config.yaml
input: "log_mel"
win_length: 512
targets: ["pattern", "tempo"]
num_classes: [12, 10]
norm: "batchnorm"
kernel_size: 11
stem: "single"
epochs: 149.4
Rows from block 6, named by matrix and row number. Rows with one number belong to one channel. Each number is 500 + 40 x the weight over its row's rms, rounded and kept within 0 to 999. All counts start at 0. Numbers have three digits each. After the name is the row's rms in percent of the matrix's.
# convs0: first width-11 conv (model.blocks.6.convs.0.weight, 144x144x11), inputs 30-39, a 11 kernel for each
# convs1: second width-11 conv (model.blocks.6.convs.1.weight, 144x144x11, transposed), outputs 30-39, a 11 kernel for each
convs0.75 095:528434530508513468518511484483422448533481496501439547496490439554536494501514494511497503512469445512548488500473528462489533466438575519521498485505582547521465459511417478458492495491526479447525514480478494526482453522526388527491517536441513537524500477505494534403497534471431453548452359506525458557544475458516516538506523
convs1.75 093:492487531519487562511424540550529460512532547500527529498519552388463483489509479493496530494482498457523462500451496508519475530493484489517489480523517458554525534489522496509513572457546465489510515451527472494484524479538456483516500494522425502486512459570542499490459530475506514511389471550539480486484518493421479479494469
convs0.76 102:494494479490512409524488565468519457479463522447479457446512490512385437486509545514476519581541469568584468532466530436482500474494551548530539570564534508503520472484513501567548519484437529504516537527563530521518458506430525527585566555471529531571411449512533489503481507499449536504541471538511509558467539508550543487546491
convs1.76 102:413509500461571465465425569560468522462543492531471494550475535492510488487551514571541566495448488490474507456504475539453475490520404479438460530561542441413376442471476479533548548531519539564570443454487461480487482470479452442521528519391507562534520491551564551487533521527504503493494530477460491510524526516482456480485437
convs0.77 094:466495510486484502498474484513552501500484445522487563512543530487501500504511520481497539556528576529496489527564563539562538505466447474528508475563508448436441546443406527542527501459412494524404510476480535518476492455552446431430514451533532569517494525527568460429513499503502537493427401499489580516510477441447463555426553
convs1.77 098:450437500504379478549497472523485426477475509513512509504486504432542548476423480453467458488452439483487496542500501454475508506509571429473454462501537569522544560514524545596549472478510496449473484524524575494518472512495548542530467438469530543591517502455496479527531479525481486455500453582506530512532430449487504546554564
convs0.78 099:511562454583539493535495536497531558493492584484517504473513425541569569558550562535553488486424437459500501503555559534497526516568542524452480519513502491466476519456524510493460423469398466352530538504586513498454436451464513492491554527459501487431410417422467488561472593548470540524522498557463498539490510504506567566566501
convs1.78 102:532475532429498536548485518504530541537526496513547481553516503509459443434465469514535549518496564604593574532510468498497535545563480555502494508516540470529498445471465439431440462458433466467490507449434461474449428431485504489535498544520456498476565530517474547470509497505445503530498512526484560519505508442480406431426472
convs0.79 104:521514499525511515487461480498513499519520510477484493535528522457455481431428478458432444405469552454485536552536522515497542524460500497453481523547533480489540528482477472500428442479520530517518500493422422426483493535550531476480489489465494484543542534559535558567448468478489486490477454443529522496449427468487452424435440
convs1.79 102:448469502563527490484500453493530491457532473486474483534510493522499488412384419449514491507533513445488501513525498471453415421430493528521513514497485438491510499565558495479463463443468490502515462471526518542555556522509498491511521511484493497471478473501508503513505472507505476469491475454379424498510537511498524441398369
convs0.80 103:466483544538490575486501508453499511515480478520521473546399519503454409471479516517513575490356353446401477489509481491488499492503511491501516530552553458439436489507462548504427537492454439513457451569515557543484443388518491509470499438540492487519417402481525469491526487453545471521492493501490568455457488463442486552559496
convs1.80 101:547506397477527549475492474500509510489409532470549535477523482489442424464475521447461439462493485552495477481504480535482498464476528508457507529507491573495497475526531541500523515498536517495519448476453474484543508521578534548569571495484480521532539552411509462490510488463499501493505535551555504529461438513464473530509497
convs0.81 101:517480476504550489502534539489458457509479533448499470533497546529456403457484543591557523479447457495498545541517510464476480572532524575544564597460403418456454467507511532510504438417448444469493480563591550505498494448426442418455530571567541509489503524485412462512501449532478471520527533528537555505450471442443506543528523
convs1.81 096:448566496464480523475533470478537521509513524538481551522442557474486476499485471489483452419443504458521435489537525558557556568529428429496440484499512546509488437565488519484486454409454473509533480478447482390461486479534562562485439396436524578507453526532520463486493488468502508527498531492529492486446417460492509531497489
convs0.82 101:515507558497516549529501517485524534501556546525521480462512519543474471496470473494525524470480495516526522547557561534512499514532534500551557528526504512493453474562567547514546509505441452458412536552469479507537556522494548505543516534537568552515519486461505496523567527504518538482525493496508466392372399420440459524569577
convs1.82 106:551515483547525498511479452503507522506503527497501494532472491536540532512517533549532521503518491473454463489478448470445468446456568504500485460473501495452450476337332387448509571582587587610625488513481453460472451436473482475536504488505479532509526474470465497497499509499487479516533535457526510445439377373427499524543578
convs0.83 099:605395551410549451499494507470514509488553479497479518469489497443469490497498468461494493463476487479557480495451511469511487492451549493505501525491478416461371509521492490474443476453498397526350491518503519468499489463544477536587503504492509484487474438427460564412520445535456477478510453492518433487468499424468440518466536
convs1.83 089:424500361475463471462462473514452491401491448430513405448483460531502540525493492483488517486519500541511460475426434428506515531621580552494485471490477487475475438527478503486501492484515512499490459482483468509455520545539543550441522490487493456481466411450383428476467487437451453527502486480530508548537510497464524431512469
convs0.84 100:577537512525486445467490526450471526439513529478523469501472486527501432394517510486444475534553501503524486463490472468490524486467509498490500479477514576554512515400480431513530545479513563531482480486445539487484510474534518478523513543481487473514511507508533557535519541483478476481551449472533544526500508505519534500361387
convs1.84 101:416500488558518533465563558589408493509479493514467512475483451463525479513480526531502472505562566519486487474464452485429434432531397497522522513477467382410470464482471537559587563541560534565520515488452510523559536550528480481495491464440452511490396471466557497469523502502506507479458561474412424513550562561524486472478392
convs0.85 102:471536488497504486536517470477479487556473468464475531506458425468489540494477500472477478440490459558544545472428427439453457410493546506493497568504491478515437465428480565519453522522531491510493479516521422441477499447512524526480442467478471439384461538483533519519451464509485467447441474428602593534506501468490496463423438
convs1.85 104:525478417414488460486512526498470513500540499533479527485435516425466478468491457466471509536503536486522500573488521494495472502453498493443442467510560519517446421464501468496512542524538535572562517455527496511481446470552510526446535550488457469484468466477453463527517474485542504519540551465540504499518502526546534525550533
convs0.86 093:637360609443560455539492511474512484489520471512485502491525469511438471483488497479458473543515528458561480522515509526524502495447491506528500528519537554488434472534488481499501540515517447495454486520462475467477492476537445561547513541479502475527525499469518646321583429563475522472517429525552466560470513451493460508458530
convs1.86 086:528544434483435512516477495568415403379384435384447417433462437434534554505491487516513538512513475498536483483443522483517559555574504513482528532550504447461446504543538528531522507502531516501531462498438497525519531547511510471437474511514558499465460450532512450471453455453473458497469550480537540509494497550480563545584478
convs0.87 105:474453427512481498521487541470496478516491502445541525440492491494432488435431484514462496511465407496489533510455447485473481567492517535472511550497504490540480510514518460377477501468370495536458445475507455434478513499495508478478485493465498468488466487553565516474426534513493466498566461446529439494509493416461497509422486
convs1.87 104:486502528500508525498469554496465513467506436525481512486499539477514492519495472471514524542497476467444473455446461469494514509511577548556531505538546488526517528472495503512513504499506485516521516501565514548531546515565528555400494472442536510426452532543444499383499514467417502476469466499501487408429414432433502449505463
convs0.88 103:536507515529526498489490511529562496528518514542534548490482462482501513503444505521501429460532585474484486524560534537532525558525557540482465518525567584504510500506528512516521545503486527505454516506545526518470481498559597536544543504479534448528550490553534503484550546535492513503528510461541518502500508457522529478437461
convs1.88 108:505566521468433518582535481471504502503522506494501458531448464503515523481455476504503439463467473558541522513509498453442448434437511523504482517534607525503507486510502486485493510526527519490518549574543523513534527510496474414481435538516524478381505541586500480433491518504436486534509524488508484495450436496545509540508534
convs0.89 100:499509513508513487483459497581569458450425507487459527556571464439532551585569467467521550529499559522506412464533570555587548450443526514468406470534525521454448513537466453457538551560473429461517560499505530528570504469517538534603541465430536580520505493466453508489480494513518528467502491491370471545559564518420372446488509
convs1.89 108:510435500521498520522539549545512438523531478467460491503497499527543551517480449409404447521508533557583579559545520434434476492480516428432458530511546544575537467488527506518461453420487495534540519483481440403423477470464528496506549507524550563533584512569491536532449561515506500502483531507523521492447469543537585587483478
convs0.90 101:514401540501511458454561389517460478524500491555437522483491490531471442490481530473362412479463431495526555476481442488493521481487457454475540561534447515498478514496446549480473428521476470512533549568530511401479506401514531475517465486532481533417489471442522547456544493507468479524476497454548509484516483569471487567517450
convs1.90 097:421490500536520479513564530426400501555470524511498566473498515465469466502435414519506507475449502514519480438437478467490461531478468440472434453499536539506528559537505516477526460466488477547507511530519549521498436508566534539573511411412532487559485550550495518494510540497464478512543460517531545550530510494486454432413397
convs0.91 100:433556483570582525524527476501495493558465511479455521466500500490523547567522485499454461470499484479450522517572569539507528540533514441478447499503484505531532505534517488429448479416489470483441527536499448415432527508533524515531496496500478466468487445475488471554455530564550514538502511491449526454470456439508527543484513
convs1.91 104:479409529564581576452505542537487477532516548481522481534444544500497483416448457505499501556544485545518514524498464460473481499534531499504498450464471505501504524454499495484469468470431439504474466536551459488518451411432510514505516456428488494500461444473486470579473405489525450458530467521536535518500461463447425409431467
convs0.92 098:466501410510493532534525513483535519563529537463531453497495514527444455518557479462454520543473455514525560546527460468508486500452538508523453542529538455505518512526539477470468486452431414506476476523555483481525481496500479481499571502493525454490475480483475477490465499481500499512460461537452451456483506481446444528504553
convs1.92 094:471486552503471531472477476517446511476517437464482461456493462474489462466481459440517530562455510499473557527500451474500521508494499548547479449438543539492502497470495531510460448508548566509518450422493454493487503491459531505427435481510485508431476496508550515482487490538453457548485467531517520524482462461412403441453473
convs0.93 093:520607475415489489511530535497471520548489483519465522531461525463514486495513535475462512521486515462435527503472424454531525506410522524484454506492505494541502473434505523486461492491533507498483544499500486520510472546540526505490467482524503491474493520480536475607495374489501520560496464447462488495478477536502494521513534
convs1.93 089:509488478492556505510499584472483481548493439541490494477551417491512500517539525527525527468464477512504507530551515478449487460462463477430517462504491534445474538549568533504503497484500465467480531485462409489514450493466471424487521535542541488466481520490480518489535563496498547577489519612566571478492516491510480486489502
convs0.94 088:344462563513510504508513463466534465499497506516503503493498553511501494512504518525497493500483515544498460518478473478486448531579446445504513497481515503477480484511493477450457458479502490526520462519532476471497520474441506644556550488461492490462510496519474406455553505494469501507429502553448483517516505506508519509485508
convs1.94 094:499518515502495498537540453491545506515530511517472554483527553502546506547531523514516497559552559551509534499469473471518484466506491550470506496517497543514565519492475516473512460509451498455504529491526510475468475497459468463484503498478519515575516517445523471589435435493495468493500438444520517491472508494539492507495515
convs0.95 100:478477584472462433527482532502508435466457507523580475522526476533473454535569515450486437475560584453482521478508501523510505514476479438542493422474535554578558575501509523513485457549504525518533487504470452455508517520508511525475507557457461448496566568521500439408544435444498551475468496509533537526462444523510509445444409
convs1.95 098:457514505520449497586609535491506541470510503465500518551472512512570595483376421469528507523500493508528526516493447456468429422461537504471494425397358470512567545501497529480438498539534541493549518538502541508541501487511482474488476453499537450507537474532530430483532509557508521464501500438492451553504538511514465456496521
convs0.96 101:552394501455445527491476502509482535504542464525523478544445516497542534497377370379504512429390540570526486487519517553465461461502517478454494468523501518523521529458385467467501528504452502564556414484409482532495430513485528546465453397478499542458491489509565526442519487490512476509463486452509548546553532497457543576526468
convs1.96 097:526600469484463528507451491542518461522537510502482502511458491498508423489533513397405441453450490569514563515521495469435478478529525526508500500478407444532502456520513527556534496442427437422458492505513482502524473484469473522422470544568502502501380482464452453497457460469436480496447463520507482490486474490463496491520507
convs0.97 104:569471493515459501480478511530466511437541470473499520507551475504541528519520473369355449469444485423551472473485509478506474470459540530497452435499502483473579546502489446435432462525570484501540498507432448504492499545522452444501522467435477461466452470505539519416458534497518490466489486446433416516568517538512462469535521
convs1.97 105:505523480406450524504489534533483557504481496450497449520477456473537548511438420420514536525534489586522503494511449423512534548592555529474448465512522546539526473578571552504508480442435458457504521493493549497493526490505507474533503497523521477449473451552550502464491502508502502490487567423522530519452518495517546525469408
convs0.98 102:542534460573461580497465486435482595405516484463541468483477501515624562481519528537510516435388354563605527474453379480439478491499534604574560493421520492458422473533463496450477491429480438514483451528482479536474473410472487552506617519532472464458478431430437518508461574447525470484495520476469542471531521462483458502514547
convs1.98 095:545546527545478512489529443563507546473498554430572479548534422607426469416506532516511486550579579520433456499461540524516507500582433447463444525463493477490512463531498526549489505520511541524476473437419507470528543527544544544489415399465491511478484536523572473443470540486451468495470550506545533535479489504495494440431443
convs0.99 101:496458471527522537484512532471542497424500512449504468501447503484432446415457464418515529515539482517495490487494490493477476487508554500445496576534445404422451507472518539505489516492439453418402392493490517512520543539514495499498446489578580571583538496502442509432402512457524474479481536539517500475449407391470460525535587
convs1.99 094:536524508525505475468481465501505592478462521453499417479555430575489541531524520496502493431442453444423480530514536540519518534518541556550465501473483502440434486414421395462519514546497551557563502475497551438504489501491456450446475444431491608571551460403428504524540416492523485499529458480490510529478417447508513565567495
convs0.100 099:570476450538542437585449544516462505527409540438475488480538420552481495498449502517509458467537520450534491479464511478473478451415522523549491496493522510535556483496486497548518501524513517489585457512488505534531516522460535445491507556497514481546534503437460520492456502534497536448549508477541558557514511506496502498531410
convs1.100 097:460554526544473514522534528494473503484545477532545466534466495499515515492501523561523461522485502500506515463535492506509492537549453480462458550497432405458517525519542512557527504536526510464435513450486540565548539483470436445466450486520549505396548504599517494467503516492473510479490538511541520541512510455497471493461469
convs0.101 093:772415516479502500488504490511420528449530473530479509474533473518493518510507543524503484500483569426512467487448529492481540508507538518480521505511496525514503491550539466512497478515544522461495514516480495519497486522509479506504452524550477503505522554566520654462491470494472488499493467464504463508505497502500512517519520
convs1.101 090:476541509536442521545475534491442437597517557512508518516548483549517529531515488491492522546472471489434500467499516503552552581584541523503447521544550557523475490484528482506489500503485532466502493507494505460543544540523480485489447496456512541520439442549477535496503516529481482510487466481564499567475502462489517485501458
convs0.102 092:608534476482475487518497503511545555482501547487453491553488495567466481507521511499496501490480467403514553488526512492516557566484560541503520489495506494480514530466493463491508502495506508487495465491498451475504494508518479415412456520467489549508493488512490609562471513491483491543491436511546547526521491514530516526483471
convs1.102 096:452464445520447493495452499478451459514501505466522460503508382506471507508520496520500528517475487498495483509482506431506428468461473519511471550544532525494482506482532521510508515475532488509515525529512494467471532488497507534526497522537504525461481494555538497465472519484515549516416497545523467444489513506474503490511492
convs0.103 101:551534546486501524514480421503549513493485446503488500562509474464551564544515500527521490473447469463465487498550540528531504507524560523531550542509502413440427473568597544495512538529452401464523564547528497498476475426471556542533501471498513478444404448485575477497533484484537535510518519474496535556549524499469484513527485
convs1.103 106:520512461473513556518466444505554492523489532498515494488490507496451432461550508523516535538491489547536512500502522512486471520522456402391464482492502529536530451417440432453440432450447462493544584567549486461479455430443474471528510486455476456484500490439485496510500497487536504492517518475487467439454494538562578570526492